From a checkpoint of a small image classifier.
Model: 64-pixel images, norm layernorm.
Training: 10700 steps, batches of 256, held-out accuracy 96%.
Rows from block 6 of a small image classifier, named by matrix and row number. Rows with one number belong to one neuron. Each number is 128 + 24 x the weight over its row's rms, rounded and kept within 0 to 255. All counts start at 0. Numbers have three digits each.
Before each neuron's rows are labels from the 100 images, of 14848, where the neuron reaches its highest value: "lies over" is the class under the peak; "responds to" is what is common among them. Only what is clearly more common there than usual is listed. The data: single toy objects rendered from many sides on busy backdrops. In brackets: how many of the 100.
# fc1: MLP up (model.blocks.6.mlp.fc1.weight, 768x128), inputs 0-127
# fc2: MLP down (model.blocks.6.mlp.fc2.weight, 128x768, transposed), outputs 0-127

lies over: part in the main colour (88)
responds to: from below (73); glossy (70); mug (39)
fc1.492:126161126121147069113163119140146131104124119119140144118159134162148139075128138143096133108133140133136122200133148131074132123172138108089155111141104124141061126134145081152086096131137138111100116108103114129194154086183130119103165149118109145120151113116111128140114117154131152148124147136158145154125081100129117184137154130140122136104142139141123135122133135076127126142108
fc2.492:103148134147136156120123171136176136100152134141129122138181138145133122129158118069112170156145130126153140096070133146089092118159120131118178128123130162150144128081136094140089122151112098099157121125145149151129102140160119101078131116141171135104106125115135102080133123166124110113109100129127109111150140142136107145129172128143120141167115167083080167106112138152113103138136

lies over: part in the main colour (81)
responds to: matte (85)
fc1.411:135135126127136126124127132104061168114184106153152116107131094079108136068160111162182157096114137117129166131086124118122129146118105126084125115112101124129100176113157142112109181145095139150154115166088122130141150133169145140139145116123156126140114076135108138130135147131153097153185155132130112116138108081097159128126141125136110112114113109115099131133097149130106109115141
fc2.411:114129110123126098104141118148129116169134137148140129127142144143172139097179135110121108120150130118071121164112114124171174141135130103138108124135160096136170122107133105173155136122092138134156170146154106184131147138099154111093125080163136097107143170132151125108150125148122160141145152134096114108140151132130082119131119135091123115147106140155127131085096138141124142217141

lies over: part in the main colour (52)
responds to: glossy (72); from below (65)
fc1.368:162103126137108139115097109123121129131162091157140120195146153145159152095132122127160136130093099154089120164136132113154133119100127170127096149134129120128182137089115117122133124116149092127157085134151151132109123093119099156093131150096108151102169130187139100120095151123141158161123120134112119104114131109112102108142050131141145173139138091108122111157138113085128142106124
fc2.368:104116087139163107122141128174147138169143136136081151162124127166141111168096141147124157169148092161113138109097129184119126093125125128078195116163116170142134110095086127114090123109138132135131147100130193112139102161112121121126128107110148116130104108110144125106131140118147128127164104106139106100129137123133125141124139147111172103141145100139138181137105158102119165159107

lies over: part in the second colour (28)
responds to: level (61)
fc1.491:129144149120093133123152114144154117108134096172114107081106114177164120108105170135130074152095088108134122154158110120183127123125108076130136159104122127139103117110167130105135124160079113185143137147113087149111121125164119137135168147128116164095156119137154075177130123115110124120097141127116133135136119113131168162137099152139117147131128132163164138172111109117148157130125
fc2.491:117130110136117118097139107089151126166141126110111132146076095187110148090137115148096143116089128151113110127105117154111101077138186083154122111113118139135120134110095125114158118114182109162147081129146163155095155128129158123080079145087099104108097119110145118116117139152104101133157139149132097156140115144111126139102117120100106118133087106136138075099137135135130129135152

lies over: part in the second colour (48); part in the main colour (45)
responds to: from above (64); teapot (41)
fc1.193:118157134157120119153113115137141127119124124153166141132121101086144131111121161122176134128111106152128142130179122096142134162158084105105142170138134128136100131112134144139113142106142130116152143147101121062110157128154126133069122142110152145097150103147133109128132144121141121131110151125116173118152132152133125108120159145142087105147127134105091161132034144077122159119055
fc2.193:123127093144083146109133120134138138104143132153119154142106088125176106130108105121137157132108086135126148133124175154091121112126176169110117139141122116150134105145165139139122092120126174103131129136180122134123200126135109094093091159145133158167132113121109094105140118131132100124119116108110114116145133108129103108120103163067099140149158143072155099156093104115141094149096

lies over: brown part (29)
responds to: mug (28)
fc1.62:148106144137167127140111148146114120114139114163124118093094184114143111130121126113142174121133097121144125111172093164109115129122159147121122126109161149080176172080144094178106118129124163130090105172153177121102113079119154133111117155070098142092133093146105137125105105124093110144127103118142136133139160160133116173142125096122104140147113138103125115158143115100116132132115
fc2.62:110172131137094124143137153139149104151122104164147155053105108153159155120119107116121151148118123180117129099116089108144137162147089180095151145120116163124162116154099147105105126150138130152121143179157123140144124117113119081132117129127102129108154120134106138150128156138154164081118145119143145116128130116112121145130132080145063099142169183118161148104111141123105119103144

lies over: part in the main colour (40)
responds to: glossy (61)
fc1.454:127110140152158087125108146170131110102142138166141115143111102135143108092127143142122108137143102155137117112118125120102175096127134096161131106105118102149120132156139146133069079107142161065104122123147131150125114151121118128162138124148114132162118135164112146079147136147118119142171141111093080151136101154134168111144124086081079134157142140123151127069175109160126141147112
fc2.454:128127122094143130170089103142127117153144122087135078119119142148158097112132082136142093130097088136100143156120132157177130117133092092141138148112137134113123117117110142123146109132128136171106122139110089104150106147100122134168163132108108153152152146096086156100163133138119127117134092080084131139153103151156165144155137127148090158096153114132100102068131160158134108168130

lies over: part in the main colour (58)
responds to: tree (53)
fc1.243:109132119096152125115125134141119149148079108148141103144119083165158082144158145109134132100141128145126119117092117120127106150116178138177112142103166147108138140120143147131148146087145136143156098174107147142098142098119180103108110150121158107119082130142160112134167069103127128093110174139097097158142143136094143131103159146146149105130120116124161095162138177130118115129092
fc2.243:124095082101155136153136126132125142146131122138108131141153105192135144095126140135164064116136094122174163137105170154126125146132079115136144178117138149096118141137099101133119132127105101104129124134120134176112113080106130159089112102120114147156158103130113113103129147168151143117139108131112115061139136122136154095149130105126158131114099093149081184122150100105128112124145

lies over: part in the main colour (87)
responds to: matte (73); barrel (36)
fc1.173:142160148130108153170148168173098102127107110158102145105147116108117130083116101154105148128106109163122109133113121106141120188129186137109115156087111136080076154142086155132147166092097140115117108155110169172116158105137127125118125114105117136104146154100128176123100152110106105171127133111133093157149148125130119126132106124159117098128154118104102140127133106119113146086123
fc2.173:149136166123115129092095121131156116139134104160091128086116089123112129142080154103134172139111156178131097146132107128123166162152142134114154075112102106135147168097172111146137183178171117115111145112154101118134161129128111130129138123072091163113137138075124112128141117158153126119144138121187138136148144149119128139149147133108168130152123132153118111091147155125132160129139

lies over: part in the main colour (66)
responds to: from above (84); metallic (71)
fc1.338:126115125175108130107142132123126118117141089150135139130131141145127126157139098114106178122106103174142136137120121134120133099106142141119143112157139182169138096088141146089136092147161151092118107137105106142125140108159110119118089115120110100112202134126097124109076168113123163097149095158148096167133111103114115136084195139160142130152133137170111123159106124118159157133124
fc2.338:079111133128177118174164144116145126129157132114132121117125128141130096109102171151082147205121117132112180131135108132102147144095119124108139115149120140147118146161108113145131131129143115094141103144138078115100157118168080149124152153114115137099141139121128140138121131117132163111163122116125098115115175127116143132145140170080139107153101116092150096204116124161145141089140

lies over: part in the second colour (58)
responds to: from above (87); teapot (55)
fc1.288:119116164150148144128102124178099155171090136132156131136117147110166143138163170123155132096124091168137144110162096119168174145137126113136144135119129136122115084102110131114132146102134123147159148165111144164087088119122146168071152137113131129147103109084123146148090108092130118112112139135143152113133123105119129173112145121110102121173145110108106134164110168118131122136058
fc2.288:127134118117129127124125120097159120163159134171097161139103123130143141138124118156126094113121090157123141111131134144106133093109140141102125154133129174152153135114141162143129085121161108097144131103126097159129176146100075112072137149173140166147141118108108111115108096127116145148150133130154083086142099112187149114121064132133102141184167130107107103117150128131124097163121

lies over: part in the main colour (89)
responds to: metallic (71); level (70)
fc1.73:114137123140124137145127104159102145112117146171173088161165094134167091121096119184133091121130134084114142100141159112087113126101118129122148145121116115138113168100145109127107122138170094145129150137138129103167122142135107129130134111124168136102149146160152149123084130079161152138156138126136110144134140118111073183120141123104150107168128168110127113115064093116110165129142
fc2.73:146090162149102120145131135152096110172134198159126125134111098096128144112121071129198162097142151129135138131141115130114165124092165127125134169130086080153112118129123101057130116137126138140143135161138146150150153121119165151148116108166084142134087130134136125113130126123129157115161132169155125147149131125115111106134153107136088140099117126133106153133122176103131124165132

lies over: part in the second colour (34); brown part (27)
responds to: from above (78)
fc1.437:117176107110140143117121124154099129112115148123162159128118103136187107130173105111129170123114112172135150108145099115138154113134124150144134167139125172092149120102114097113144138121174080124131142121140105115112116149126133138145124103108127175122153138122156114096121099092125063145129116171124112159162152167058154100113165132127130124124104135119134130135143141122103138086062
fc2.437:123122115127153118150147136139106147102117121124113151126117169152124126130122166162062139153165146098132154098116123143132174140126096122059123136089087153153141143134148103159150093137140123097132119134135161118168120144158165131107110134151149141143130114111140135106155142082135168163149086106153115063143161141099087135118114135189111152119100166096140157120145116126124138141136